python train.py --arch="preact_resnet" --image_size=64 --horizontal_flip=false --norm="batchnorm" --depths=[4, 4, 4] --kernel_size=3 --widths=[64, 128, 256] --init="kaiming_normal" --optimizer="soap" --precondition_frequency=20 --adamw_lr_other_params=0.0026 --magnitude_pruning=0.3
Rows from block 8 of a small CTC image transcriber, named by matrix and row number. Rows with one number belong to one channel. Each number is 500 + 25 x the weight over its row's rms, rounded and kept within 0 to 999. All counts start at 0. Numbers have three digits each. After the name is the row's rms in percent of the matrix's.
After each channel's rows are labels from the 100 images, of 14976, where the channel reaches its highest value: "responds to" is what is common among them. Only what is clearly more common there than usual is listed. The data: short English words printed on busy colour backdrops. In brackets: how many of the 100, against the usual share in percent.
# convs0: first 3x3 conv (model.blocks.8.convs.0.weight, 256x128x3x3, each kernel summed), inputs 0-63
# convs1: second 3x3 conv (model.blocks.8.convs.1.weight, 256x256x3x3, transposed, each kernel summed), outputs 0-85

convs0.211 106:521465519521512493547510494481510458468506505479496505529484499529507474456457511499478482516443498528500497483518540469498495487494533481507546513523496472497508553467518454493507506521502522
convs1.211 108:520482471518501498539467481512500485523570476478474532439554506511510530473500496515482473482487484492493464492527480494493451522488468498498460483476491497457485470466479462477474480544480531486527492494499514492500456506477471471487524477514503494507507523
responds to: the letter u (97 vs 9); the letter r (52 vs 22.8); the letter m (32 vs 9.8); the letter f (27 vs 8.6)

convs0.178 093:470494516514495486513547485442516469519515471504514480538547494474529521497505508506485507498467458504553529532489508490488549497489468454505484516479516482444507526499521474459479553488523518
convs1.178 099:462501484475506516465495538472486540493517516469520528470470492467513495480527530493520520520468507470470499504458485536497481533467505495500488541505507493496523519521498520464521522544487506500532473478461526461458506515489513518458519511522496508537465524
responds to: the letter h (78 vs 12.8); the letter s (67 vs 16.7)

convs0.45 091:465510492511484520557456510458492534508545510512472497501483480516594470462475530511535488507516489494512510455509489479487489554471490524480500488490522473521508481500485499496551454476513494
convs1.45 101:538493531468483508487525532493512534527451503490483488488498496479491495455517521505482512508533495502518464515535486498482490503462510479518497494513496507514477506498481534504475509476492513506496489463496509493500460524479510554515516484462511512581516505
responds to: the letter h (58 vs 12.8); the letter b (45 vs 10.7)

convs0.29 115:510489497436485514475494541527502493481461552488484525509443486491501472496557521482449491491493486532523485476505518551489519432487499506481473471526475489489502471505474540526486486564515500
convs1.29 108:480499459477548548554505521530483531571474488491511477477513511490522470511515494491493470544506482456533561499504498544541493496520497526473479496500473484480528483498460560482488537514496486557496484461495513506535482490492535511508531493519516501600479502
responds to: the letter b (94 vs 10.7)

convs0.65 104:529513492500556485523458480488495467514483498492500505546491486511526484466475522488439472483441500469506505483505481543532482504493444484495521511456452503519508492443525472485509496467525470
convs1.65 106:468491441475469455494467496498524521533520520527477506524525552523497508558518489513497484500477477485439517523512468500536483477482509517516495497527477421526465520479551528500519519529511489514470507493525519515521491538494503513534490485494523494446490484
responds to: the letter b (74 vs 10.7); capitals (64 vs 32.8)

convs0.156 097:505482492490521491460532498506510494498564480488447508528481516512500492466480512510528486531528494461451478506569508556497483492496511487477493480465486489512467480558502472521478479515504470
convs1.156 097:493509442469493532523500522481489471472495510484481450484475524502484524499497529488488497488498506515506525526495473508519510473485480543492504512491501473465505489521506508478490468486514466476482560456486536539481519494471510491528505493510546479484502488
responds to: the letter k (70 vs 11.6); the letter i (51 vs 23.5); the letter n (47 vs 22.3)

convs0.144 106:485473494490538481504476516475519485513478519517491502499513509505507500479490499502507477516473534476503492480461505512495508494518511464480520475490482478514487445500513481490446440475499517
convs1.144 102:483498502481478596487478488494500539480514506490559495504507486507516522500480490507486510519545505480499486546462459506509512510509479503508508469510478489521464552545485506509530500483532541515522500519489496522488533526483483483491540488471508498522500498
responds to: the letter s (72 vs 16.7)

convs0.115 114:511540527486496489499502513498504474474467526484542545454511458463505488528507506533467499490487491504498461496489512504486501499437579524485475512499510498470519493500514489586485506506518472
convs1.115 105:479541569477502507498504500491485483509469539472474532520509518522460538501485507530514533520508487479501486509506485481481505479480522534488467491527523511475500512531509432500497482488473462492468474486487483512484475520513467486514483540490488504482487484
responds to: the letter y (66 vs 6.1)

convs0.224 100:482527484476489572476524505462487487482494504482476456505488489557505498511483502550448550501538505522485525515497559452479520523473466474513485499490470490496491495504472484477506557468499502
convs1.224 102:491516515458503533503511478525526447477517484520444519458498497530468534473517496483518507529530488513543660463467499486484491528460496497513492506501495501504472475491491474456493453539480515488494510443479501493501496488489498482483471493480466520512469496
responds to: the letter f (92 vs 8.6); small letters (71 vs 33.8)

convs0.172 096:513508501509555489495496478514517507529528550518529491496500475504512519521497558460470470457490479504461470493494476524543511542468499469493508502511491464508466458471482506485476482517525516
convs1.172 095:498521489494580465487490525504436535485421508519488493512528501495510521520519456480486491502507487498519476489514481491514490522506463463520489499520498528536482516520509495510514467546486482450499511495461484492454484518512499518521507535566489503468478513
responds to: the letter x (58 vs 2.1); the letter b (29 vs 10.7)

convs0.229 107:490484485497537492503513504477490481472479485500510488512486495483483507495497468450513506484505499459474544497451462461479489491522506515460462504491501506502454537518477470502470485499517476
convs1.229 098:532474503461482463510517512517484490480505495545473516522539472474561495488445472511522503518492485512504454485461503500478507491491487502541509519496496493504482479480478468489490502482465512490508498503466550496506537469511513503502528488483497495521492502
responds to: the letter i (100 vs 23.5); small letters (65 vs 33.8)

convs0.138 093:479522471491493504536542524517499514491471475498513501555526491494605522516494467544522507462524565470534490495482505552466447530528485487495511489513530520506476470479455479445500503516499503
convs1.138 103:486492486524510481514491503513477485463478465483509512506479503514489557470504533484524479546472553497480465482532504485499449475540485486480470482509494456513566476513506499493491500493569524484526441477475475507471494495509489500510471468503478493533532502
responds to: the letter h (97 vs 12.8); the letter i (51 vs 23.5); the letter t (50 vs 23.3); the letter s (42 vs 16.7)

convs0.116 093:499491505509488510532465483559493472540492483488487482459502504497475474499507554481462495483546514464504524576507479465509495500424498493484507481471510497552509461512491493511474516494504509
convs1.116 093:487506502489471524505489517503486473510550461473534531447496490495504489537475502496524477503528488490483511474517501501586502475447456520487497473538517507530523494483473481502491498489471449518500552483454515502525451482493499504493451476501471494533531560
responds to: the letter x (100 vs 2.1); word: taxi (33 vs 0.5)

convs0.72 111:497457523540514471492512454515522495450487477541508486502497475550531504497507501535515491501527479506496518457486493522501483488561472472503532496506508550504487463487516476507508496520471504
convs1.72 104:513462457496488485508507472536484464476456484524491482453499528488504481521495493537526500547530485486512497459500488485541520517515473513519494496507500524487492462488501449483527477486528500518493519503523511494515504500525494503498494550520527523506532528
responds to: the letter o (65 vs 32.7); the letter g (46 vs 10.7); the letter n (46 vs 22.3); the letter h (35 vs 12.8)

convs0.126 119:490481515494477461475556487490521486474495504481534486537516491489508479517499426488497485514502530514533458506481502479502471506497487465509506494488525474482447498509546481490484509475505515
convs1.126 102:517497470512533480522506475520468455508448502475554438474514493480499505514509528526544469489503490483524482507511524502509509505491509475510501470511486465482529468536493522502511507495537538519504498517508531482513512487519514451468537503482510502470490520
responds to: the letter k (100 vs 11.6); the letter c (36 vs 12.5)

convs0.254 101:484491519464523531508520504470502506525454508485482527503472500498493466503521494518520504497519523532485502458490536442482545494515523509445488522513451524505477445497499527483503520502540502
convs1.254 095:518490501472481471521535510417533471495462450525456529507538486519489529499512485510469482499497495445478487501496463463494530524499475489542544503488478450496524512511483496465489501542531465530501520518532494492505439490477507496496506456482520506486460460
responds to: the letter u (68 vs 9); the letter e (68 vs 35.7)

convs0.216 090:503483497506472463459480522518531516513507502486516496494510508490462515480456474511508470448459512519505471473492528548502486474491544483503483538522494486482520456463520500506486489501468512
convs1.216 104:495506471493485472492494455461483546505517523492510506522503520519511483506483466493470525501500489490519495511510496525500501489502485508489482502471494466492493502533519499481587486521541494515505527527548466520528499486506510497525447522481527481498534474
responds to: the letter e (76 vs 35.7); the letter t (59 vs 23.3); the letter l (54 vs 22.5); the letter b (30 vs 10.7)

convs0.59 094:526532506504492506475417506502475505509520501484502489490501569444476470522482461510504483477495504497474499487488488492450568465527489497519513508469512495481494466502520497481498496500472490
convs1.59 101:462527456467479502464521488493507511449500509477476527552478486485527443474461512485521514488488531510484501499445515546511416514509519439529547501504507495495462471483504478492517490477484526506473501520523470502500508480523491504463507476502469513491478511
responds to: the letter i (85 vs 23.5); the letter a (76 vs 35.5); the letter r (51 vs 22.8); the letter n (48 vs 22.3)

convs0.18 099:490472490506506503501533511486518488481529516500475554522478467493510489513505490485510489496485506522501478460500477490489611533477463480474490494498478461481479492493490473475460474416526522
convs1.18 097:517517496490458527504494474463511476469496516475504490452585478493514484480587502507522532492516504505472506514482503519489527497488571489485476515492515538489485509496520480435484461506495504522504506498523473489473471461466490530495498500528483471513505510
responds to: the letter u (100 vs 9); the letter s (68 vs 16.7); the letter h (41 vs 12.8); the letter m (40 vs 9.8)

convs0.1 103:463520558462503485508495472472499547517555499524511549499513483523479504480478496494514491494528499505491481495484551506493512504470503454491531530470490571462518471521448482508462467497497477
convs1.1 102:476529473486483489496451494507503590514508479497477501505558477455508476508503497480524481470518525505440509471503466529440468474471494509497497485490468472511482515492494493533500514507477491483509506507531532458474484471505468505487487513510451526497508497
responds to: the letter u (59 vs 9); the letter m (25 vs 9.8)

convs0.80 099:490512514482492500518499492508488509484503484514494508533491502494493516498493488491471487508530489529462524501540523512512478473509482509475462525504456469520512442494485511488507507465524526
convs1.80 093:452541492475529475471478473479490511526502511482513560504511443465523497508516502514521487548517457484506511517507501532483529479482462480512533472493491513513476480487543542461530535484484522490525524490447440511510472494514485485505504500496510504525494522
responds to: the letter g (39 vs 10.7)

convs0.245 106:528478479474493470503512491542504493496489478509503570519535557490474534504518488524515519464501476513481481480481484537475464465500510528546498469482524458494518463466453489506519472499525496
convs1.245 113:497469510504515518522491537512530535510492486503559499530519504494514523517497486494472499520539490492485490536566489507484507507514521552523487495490482493455533471472501484474498492512489512533473473487539462480496508510502510501503461568475486478461497434
responds to: the letter y (89 vs 6.1); the letter b (29 vs 10.7); word: eye (25 vs 0.4)

convs0.148 101:517516459500589516500462467495488533518529532515517468439517514466498484492501500478498482482518502483485544493488485473483566487501493499521515476478541507519521504482481500470485457502455488
convs1.148 093:487471514499525503485497471527485501454513469476561473490553495491478526501499492481506499535475511516495497491514521469503477472512484509507515457538530449527514520485472490513484522520531531473509489493459505501497538468525477512535493486493477453498468508
responds to: the letter i (81 vs 23.5); the letter a (71 vs 35.5); the letter l (51 vs 22.5)

convs0.84 093:515519522469507504498522477489479465496521475494499521501449507508496454466521509518535485465506485470525507483534512489529491471484465479491525489516484463469460484499504467562485451488495548
convs1.84 100:508475482491541551546483493465495511505515497546474523516512496552526500532481490475492493532563511478463467510514475463502511524488482513467470481539503491500500470505491522497499521467524515500489500486487546481474465495498481511578510492504486530516446497
responds to: the letter k (99 vs 11.6)

convs0.208 119:515496533520520533493500485498538498496487488506528507500487495488519502528487486500495476481503522524481519465478501599485506528469489477430509492511488475504465529491523507488521494524535480
convs1.208 107:498489536512460505510519487480496504504456524514540494490492481489491462530474529489508498544519492533509502496497441483517465546510520478511497562576506497459492564503480511502481507566508507502562487491465515506458535469508498527506538523496500540523508507
responds to: the letter g (100 vs 10.7); the letter n (52 vs 22.3)

convs0.248 098:493458505517489490494482504522503520569516504441489522494487468500498501496478503484486491505519485469516501504483483503488535500467453516494494502465539469458494478516487511512514556486497493
convs1.248 095:507492473474522450554466525516498469537412500442448519495472502470549517499476504503526508509525506486477491491543513505516493524494480468496516424488525479493507509484501518491470484514484471491507509497519449502477483521453494483483492525489498482497498490
responds to: the letter i (72 vs 23.5); small letters (70 vs 33.8); the letter h (48 vs 12.8)

convs0.202 122:522486486508526502486478505459496508480500514496485482505491515517517484499624483515571481495503514476499509509495484543505511508525493509488488502476467497510473602470524495487468494460494510
convs1.202 116:507500456497490467458497490486500493499464462524504492490501504504483523485531486422471495513487498509496507541483481488523480500474480468503509498467492477508509507553522492513490526464492503486495517484488621496434525494520503496515515498500464502476511506
responds to: the letter w (79 vs 9)

convs0.168 110:485525530525519513478533474510478468504488518507477506513527526510546501485461509525495521454472478474510479536498485456531470543526485527498507493498527540530516491463471480535539525511476508
convs1.168 108:505473480491500488488516516541516520501543515488501523482496469565532485471488528462522510491527504503437481495535490493487504510479567482473476475553497479478500519513509535579486537509527507503514508477549485529516545498464484518508522507489481485512517487
responds to: the letter a (64 vs 35.5); the letter t (47 vs 23.3)

convs0.19 073:438463468496516511511503523499531511523525522525498480518516514456482493528493499568502510506462480458486491501495466448485503551532500513480554469491483516507466498487504507493482492451481498
convs1.19 090:503486490501447511504481502486553483464447497576484499488483508494473508491528530462470477475495493464513500519520470485469468496476489454494475525485504492509466497529496470507471519489493490528478466518492498465514509514505496503509475480483503492503518513
responds to: the letter o (99 vs 32.7); the letter c (38 vs 12.5)

convs0.232 089:501488489442470520541540536549563476487516467501474500507519462493506509535521481477464504492532531471494486531502508507485506486496481500488499470491481465446505481499460478495476491529473546
convs1.232 096:487482519494501522527501469497534483450495529464480483526503524520499473503507454465500510504462536495476457479526472486508452521496464508509480476510486471496575492479494519501528479465502453500518499448506485516568500536493511486520473518504517537508543526
responds to: the letter s (80 vs 16.7); the letter h (55 vs 12.8); the letter r (53 vs 22.8); the letter u (37 vs 9)

convs0.157 084:509498493445496503507456495466516508472494517518509468494497492511468475508491535498465490496506483534487487554513498488501501496508487477505476497512519517484546472456523465458478477464518426
convs1.157 094:482495477474533503454556538453472539559519503478434494485510522484526506496477494532472506521509455517512470535504509499516474504536461522489468505480535530473464497496536507479537502495478484471512553492457505489480497488523506466489522483513529542479514577
responds to: the letter x (51 vs 2.1); the letter y (49 vs 6.1)

convs0.47 112:470504519496482487511477467479490501503568539498495460481498488498542489504486497499451453506471512510514487484425526532554496467504494493475487509510488480492481495487480456489521475476485476
convs1.47 107:501502487510559486512501482566492495518495523586490517471492488536515486474489478536548493483522484481486530500477456540456469487526485443472489485512517486539498460499468534501499515526477491474497524469489482482503518476492504488497531476489487495500498499
responds to: the letter a (98 vs 35.5); capitals (94 vs 32.8)

convs0.173 103:514481476469488491492496490508502533529497487506531464489485513468480502505489526520528515495471473499525479480473502494478483468484484476496488510540501564499489498486469478492507475490527475
convs1.173 103:510539511489509464527506495500509507507512504460459513449467515522468455517497494539485487496483523477530491501481503467548519506548502514489476508549518483485524522503538477514511521553457478504500490490495534479490505491506531496482518484461472488493494503
responds to: the letter g (100 vs 10.7)

convs0.244 096:489494483504513488498474507471474477513504474492475505483480505489585436478540497484477462490490491522489532519467493475496511514506481522531482545510494420514488478494492456530550471534480516
convs1.244 102:503537525476479526484482435495515504562477520502505501471498474495504443515461502520494521525508523484523424480513489520495548491463508507519497515490447524456514542478566501538452512497443489528528502492482509491490480468522526468470522445488512459505486465
responds to: the letter b (96 vs 10.7); the letter a (77 vs 35.5)

convs0.27 099:495472503477457510488505472493494499497505509490487529442504512495473526486514499500564528526480499526511494543568498518493516496464455510517489526458463508480475467499491500493494489517498504
convs1.27 095:518509519508470480537488468488508470450518479478465464519528470514498468477508490504469495441506488514487563474450508506481488477508549489470477498476455475507553581460530512507494537488497486494497510534521499484522483464498497514530479487467504506510486477
responds to: the letter d (100 vs 15.2); the letter n (47 vs 22.3)

convs0.135 101:498522535463469488489488463521525485469487466509510465486467483519468470486502487517490505450504472527506495483529503519508481490491503472468466497482466507533528480565507536532516489540506473
convs1.135 100:486510482489463508506463545509542537494534510496474524483500545515468503519500516450522477516516473519505482496481505516542493490524457533516479496496500531480481509512529528532488461490478511501495482475541459482523507499518514497514573520484568535423548516
responds to: the letter k (99 vs 11.6); the letter c (47 vs 12.5)

convs0.120 087:505409509501588537493498490505497508492485483515524512517488510530481538488477542525475508517482514512516549497550482479510498516489530508507504555475449509511498510493475492570495517490500450
convs1.120 090:493534506482507513531498496487464522528470504482460469543509492519491503513472496526504563478501489481503479469499512471480546452505504464464461512518509484515503448494505461492539457462512487508474515492473472449505455480500524479509510518495470484485539436
responds to: the letter s (50 vs 16.7)

convs0.75 105:473545483522518510501491515523541490537520530475457475475535477453444479488468516479512473491502485499495480488484541567516473505489496522497494488480562517478532443527531519498510502503466478
convs1.75 102:475476448500483504478469496519474538529493475525459503457458482503496489500501526503470470513485508515499531514514538542506477476496562518543441480487530482496492493498476482520497488476510505468522464497502445476490495495477490518490513465507498498483484472
responds to: the letter l (91 vs 22.5); the letter a (78 vs 35.5); the letter e (65 vs 35.7); capitals (64 vs 32.8)

convs0.145 094:460505545499506467504530494488537507470470499495507483521481514496476470516544476503517500447490511469492530503459487517498495489490511493485537504472497502503469542496486457466502509474506566
convs1.145 106:510501499483500504493504507514513482510480466481552501500439485478506479494507471464469490522524502498509468494496504479503477466449506474476502546493482464471512563554483458465498487504490491486550498528507504484488516524493485498496524483500516484501492534
responds to: the letter s (100 vs 16.7); the letter h (47 vs 12.8); the letter p (30 vs 12.8)

convs0.109 091:504503471509504515485508452505487470508506500502495481521508463509536489525516478479494474498516534512527502523456481514484492516472503479467477483501502610528485508492484490520494525484492498
convs1.109 088:474506474522492475528540485490458516481466496441474490479495499512522494476495527511452500468503512502505524483489466476449494488486483540451488452570485436530516490495455499528514511541516521500500511539501486492503494492471495471519483460516520503513476541
responds to: the letter g (100 vs 10.7); small letters (66 vs 33.8)

convs0.219 099:534493469540498522490528493487515489513466489536525520482507519516462484500525493502522493480424498520509516536516475516462490496582517526491515534510491489509507472500488503527487515493512487
convs1.219 103:508468509504459510513497498520504500527513454494495445492514523520511492474511483517466500453510470459482480496533517440456515481409539463519509483516464516474437505490507482506505515480516481519494473491490491476505500482492552526461518498509494531508540499
responds to: the letter o (65 vs 32.7)

convs0.10 100:533495496525463501481472503497567514492516532496510465499496489503498493499525503451489516452498481559523482516515466556505476452482524477496517475507500462516497484504512467535496479525464491
convs1.10 102:494483472515480476540479470509485522579480512478461490482457535544462498540478505482486456498442520501492485524545515523455468453468521474488496541573519532526483503497479507497502484504500501561485499485516485503526491496494488495497537563503516534473514494
responds to: the letter b (70 vs 10.7); the letter g (38 vs 10.7)

convs0.182 103:519466485475516524519499478496572526502505505478469520498481491509534465496570491489477460477480472581503495514476532518526547477540525501500474527488500532479466489506484564479480449514496525
convs1.182 101:517475481546455488498494479529497500474514457540493551483520516480534494548484513491487503450476518497516477494528489483502494490447486499508504505528479428450504458513485459503495482513480514552530491482512453485489490505468514426483479473494458500486462478
responds to: the letter g (55 vs 10.7); the letter b (37 vs 10.7)

convs0.204 112:503489527453469519487502454534479508464516491503473505560473488506493513492489494463494497540468494513475512483519508529451496492507481553466550547512516500503504484486505503514474488456511495
convs1.204 104:541535448500448506514555501537473465519508456475508484510489493498477468498530487508448501471470471507517495544516492503500494524475504545512531528496472462484471535481543526524478503502519510505497510491518512478510472502496539460482464497505453506478513481
responds to: the letter e (99 vs 35.7); capitals (89 vs 32.8)

convs0.147 089:484516479464510479553510509475552513505484523512535521519523447488530483493522512483498528460539476533517470489496513493494485498470518494459448495504473496502512461488498507537480481477510489
convs1.147 096:500484497544519511493523519501471479503526526544471540532491475535514520511479488492491494493508509465535508458514495577537511463489515526475497458589542466521480499524538509541492523497522454527501520469506492474480526495512511492513497515544489505461486473
responds to: the letter g (95 vs 10.7); the letter n (49 vs 22.3); the letter i (47 vs 23.5)

convs0.185 104:522532444490509506513473452483490498565568515508455473494499493492486508496501520507501508510477519491521522503484470501484527472515493531481488529511517496478524434527490490491434497467494488
convs1.185 091:513488513560472462542467496498514498481503521478481489512503477483472533510473443463505480487459506493504520522496469496464544479500524483489511476494505533514483496482468459492547495505513496488479487473543462521490486506515498494522476472546490504520481521
responds to: the letter i (100 vs 23.5)

convs0.100 117:499530482500526467494512449508517533504564507528492452505504497501488519505488474512445468482507470524514493520591527507513514504484491475558476495484505514481456476500485480478511497493510487
convs1.100 102:508488505523471520485506495497485590468547472509533485524477486515508520498488459480506528469456502530480515516511517492489531497527461457512517493507508498496486521466509544490509554489478510508521513529541524503530506482458523518534474502486474472497489504
responds to: the letter l (89 vs 22.5); capitals (74 vs 32.8); the letter k (29 vs 11.6)

convs0.239 080:502570461485485486493518492512509495488467503508483527520509483489488526538479533493490550524462488515476458481527453468482488485518504552482493446471510499486467478504462491478482509454483491
convs1.239 095:483513484480515487432487522507506480483466454489508504529503443482462491508483518529439505507486493480483482467495500480519517521505505490501518557499482480516468488454489516512486535500486476467581475515521511464489533491477477495491532532482513499477491492
responds to: the letter s (69 vs 16.7); the letter t (66 vs 23.3); capitals (61 vs 32.8)

convs0.71 099:504480526479487523509487470493507553495479508461526471477528486490450498472478507507493527485479511538508492433458494487507475475515477493507507516490485506492506472501513481520490504500499505
convs1.71 102:474511538471505463501528538481520515499468486529502489471509492480509470511510544497503480498436494487532510513507489519497472480491472497539543566488486476488495477534506495540482505473509482496517566447506491496436493507491515492506504504534483481452490504
responds to: the letter d (95 vs 15.2)

convs0.218 098:509502465502477553529504472479518477496510511496491504505508468463475530511545470484473493477493494480503496510499517588467534497489516501504502548490508470480477489490482499493502490525464444
convs1.218 104:487490531489465540475511493523480502500531551500445493475469460518502473514442482528540508490552478484502552518516538520497499519494505510497484553536489471495554509529472551506525476500492457508536519481502580490494518497457511484508511511538472524510520485
responds to: the letter e (79 vs 35.7); capitals (73 vs 32.8)

convs0.48 099:518482494491484506456526472509506478494501497538481493510522502450481497502477473485451493518526456511481518514526611486512503509487479470493467555493529498493465471539513488494462511513490470
convs1.48 096:525509493539508453504519522508516584487524515520536494538494527496477462482504487477525495481498484478477533484488499490506490487466523518474501500597508541497494492495527454524520529525533533484491496560526516549515501491497490460550488491516503531464520504
responds to: the letter l (92 vs 22.5); capitals (65 vs 32.8)

convs0.79 085:465465525479514554473502478473449510491460491504501531489505492470488493477472552461476491484490513513509496497468493535502564515529482532497508487522493459502522505507466511478482512452498520
convs1.79 094:494496530479466505508509493501466527493546484518502479511542553512530489504518497525463560506520466482483525491492504498506487504474548522469470491462485523545518509481502511516491512514523446498478517461529472503499471489537536507478511484500471476497467521
responds to: the letter u (74 vs 9)

convs0.31 115:510589501490514518491509501528513461483504496483504482511503467513476519516502498511462474516523521518623481495485477519481528497484538481505501478502490505487505486498495441487506505478485507
convs1.31 105:501462497492465485497492509512477485517492508487499492533472489506471478477484512453474481482471468505493516489473520570514491490464471537494502488497493509483482517523524483572499502486502493497484490506518450476525491495489502495489486487516484475499534491
responds to: the letter l (69 vs 22.5); the letter p (52 vs 12.8)

convs0.8 085:550457480507505473523447488502493502510515487443501529468479510532473479488504503502559523497514489535476490495511524507509508446501551519509452525501505467470466510469474442488539491547493512
convs1.8 096:487482473480488509496498459500532547507484489497458485520477488500521508511497527532460483469498522458473465499534472503507522502501530493533477507464551480511490562492530525511505478490462505500497507501526531481473497503515466535427470495448499506475490510
responds to: the letter d (100 vs 15.2)

convs0.246 103:484514479537507509502527477514490452560440486504492475480501493470537479468512507508490457456507490512480482478479476474493505501501537484480512534476486508493508515506496500456464437451486493
convs1.246 105:544479465479492553510491462493487508480490478456510499474478512489483483519545446496474504467472501477514497497487477481481433475477485504475450546473487475490488477490537452497478496482493507457447484471479508480496510489504492470466554481498535500458492465
responds to: the letter g (54 vs 10.7); the letter w (38 vs 9)

convs0.36 121:490474470496497499477541514492513468490525431487563476450590482511493526492504474489497501497503473482508557520477467491467521491505447524533507508553535523493497525539510477487478511508476473
convs1.36 108:537504451565456497491496470499496514525478499481584482486560479486491507507494493463527482470500505494477564522496465466467492481550496492522542497491505472451477526500503508496483480501516497505498484529487499483481479494449490524619498477513478541478473502
responds to: the letter l (83 vs 22.5); the letter i (67 vs 23.5)

convs0.190 096:474527501496492508499508496523510451504487472488484480517466468520527508527535537485491469478505509477481498494541504493501473513445499515493498479486492506522503489436484542539522474484509559
convs1.190 110:482492492499499534502534530500505550522528516515499564512487521528491475521485490505523481510510479499496495505480504517517524446518505538515489483485494509533602514464468566503510500506515476541506506455488524507538530503491490514527537511489543498468529574
responds to: the letter k (97 vs 11.6); the letter c (33 vs 12.5)

convs0.213 115:496503495476518503463507476539531466480446511496472520513484509441454512515501577516513497488478537493473459528506500481495505488484520514504491506489516520531538465472450513535477471509532492
convs1.213 106:531514506498512487498457532509491511526491509498490514553455508519502451476505476515464506501560522472496461504520505489547537508499507506508470537535529527508559503481476443498483505516525509497491544508512509505537523454495503508508488606454485512517494571
responds to: the letter y (76 vs 6.1)

convs0.236 106:475490463485471516532492474500488497498466459490493523496480495476511478486487483521475503478490543543516513507476479545501534505523479493533501508466483467516504555515521479496481492526562447
convs1.236 096:511492514488494490508494468498434511517516535522515461462519500484493490499503486505459519529546518510517544481488520498500449482511489508500533505488510559507484487431517530498513515518511513516543499470536588487506516503505472538470503528504483455516470493
responds to: the letter u (95 vs 9); the letter s (48 vs 16.7)

convs0.101 092:539490486506486490492531494492541505516523505491488556547506443462481499494482508488511471482521565525453473518491483488472539474488479501430465518504505470477499498493479486525496511483585478
convs1.101 096:496488507514456554509534513507466452530484515463475504526591449470506496461528494501470515496511523511493497509498505544460522444501491512526536519501459519488480498503512488481477495525481518487507512466492504524501478494490515516495530520515500478545481525
responds to: the letter u (100 vs 9); the letter s (48 vs 16.7); the letter h (31 vs 12.8)

convs0.237 114:466455511510483502512475544441521516510562546495498493537465487484564476455499457540508515464480520489528498512475518505447493493502485471468514504493469505476490499495437497512490544473502537
convs1.237 107:520481486497476502505517488506511509513480490492479549496510483494525486511533486516476493460486482464514480473499520490482493500513521490529498485479479505475522512516491524514506530493505504520533513550476510508505510533493506488494481474508479511640520526
responds to: the letter h (100 vs 12.8); the letter s (48 vs 16.7)

convs0.181 091:518484467496533484552473500510460470519484492531496456469476494500515511485522560535522485536490486511492514548495537511514478448463488463511503506482524498521537495510468555509519536514521516
convs1.181 093:520477501514491497494491496523428471522535494458511556467513485475539522530513514521467511502514507542492549496512493501567536522492504465486542445473518490532515518514467476498486531479522517508470543542485518507534506538515516551508474500495457501497493567
responds to: the letter x (100 vs 2.1); the letter t (53 vs 23.3); the letter i (53 vs 23.5); word: taxi (43 vs 0.5)

convs0.20 108:458473509535499497471475480520488449519509524494490500498527505488498511451478492537500572500521496510459589512513507491482511526506493507499498516513471496546496522478509492501528476464504499
convs1.20 101:496526465490534525495473481494509557523566463526485470524493487509509482494495457490525519517472457501520559479470513535499546537450514527493469456484489467509499519505496527497465509541485523506485492504549519452525516499495492509498509469506519494518513533
responds to: the letter f (100 vs 8.6); small letters (82 vs 33.8)

convs0.68 091:545492481503480519536498479491481506480496465532499499474495524498467511478526466504480526475490511477467517513519450503525495502479556481500488533471531484494440498479487487498511497513523511
convs1.68 105:507518448504460501489484471458478505536533511491503477494512503479496507556503506536474473495505464484498487484496533527469511503451502490537512493516425472456490510473490522503527531524511497547512424492493511508486517510477496494522534480573479523475511504
responds to: the letter l (76 vs 22.5); the letter f (75 vs 8.6); the letter u (29 vs 9)

convs0.32 094:487519483487482538520459528494505476507510500498511514501457491494494466482599463458509521471497494547500516488501498529539482461511523477520472510498519470499529501483483493504475479565469497
convs1.32 089:482494465501493466471506523498488514643516490525483493493451517503542474530502465529510515488476483488528471485481487460489496513507485500542481492468499517490490516520461490530446511481483480484508477487507472491479518507474508531505503485500486483497503478
responds to: the letter b (100 vs 10.7)

convs0.131 095:505459486483471492508491486498488474495494518472512542497484514523514478487514477480491505497500478490424493460494506495510524490488493489506476466512498526490482490483510512502487519529509489
convs1.131 104:504517478468523509501484525489471479466495493518484493466475510527490463495494506483496495482507462542483540499481478437461527484475518457504502476496513474486457518485510519509479503544489463485495513511493491521495505481490494513519500457524528490466477478
responds to: the letter d (100 vs 15.2); capitals (100 vs 32.8); the letter n (67 vs 22.3)

convs0.117 096:477520495463509521555502495515525487474479497501463510485502506443500491512511497502468518487486481486511516494528502477498496478516463502565529493483495490519504555516489495469532491480504454
convs1.117 089:537505507494509477512489484492464478492560450478477503505506510490505524494479479497498473500505485479554537547531556522491494523483498485470505552553477498505493482486527496495475511523501493488538506514490523531478483512494520492513544478487483527500456506
responds to: the letter k (78 vs 11.6)

convs0.176 100:471525527496489494543490472484509507505468501510514492500489506505494524590477463507489509518480494488507553494476508503498493510500524493480513492506517523513506488476502483525534479498516476
convs1.176 093:501471574490500486540484536505490470521482515522458505500482506504511504521504511512467501485509482499510486492510490502523503531499489482494483496465465486505513488461497480510505461493540486507530465513519515513555511523453500496478457493475499504503543518
responds to: the letter s (98 vs 16.7); bold (72 vs 45.7)

convs0.13 087:539500503510502506465542548503491492492489516488480523521490491507510517486462541510550537505519501499421494454486475507533465472480450506504497503486535483492524517488437505499513490453491516
convs1.13 096:485527473497503522500503559481484495539482526476509506504532507488489516510509524545513517522516510491520494464508498507505457484505521600539492502465514493492499478544504463531505545454476507498485484487468507503450483534522488499485480493485492514484486482
responds to: the letter x (93 vs 2.1); word: taxi (30 vs 0.5)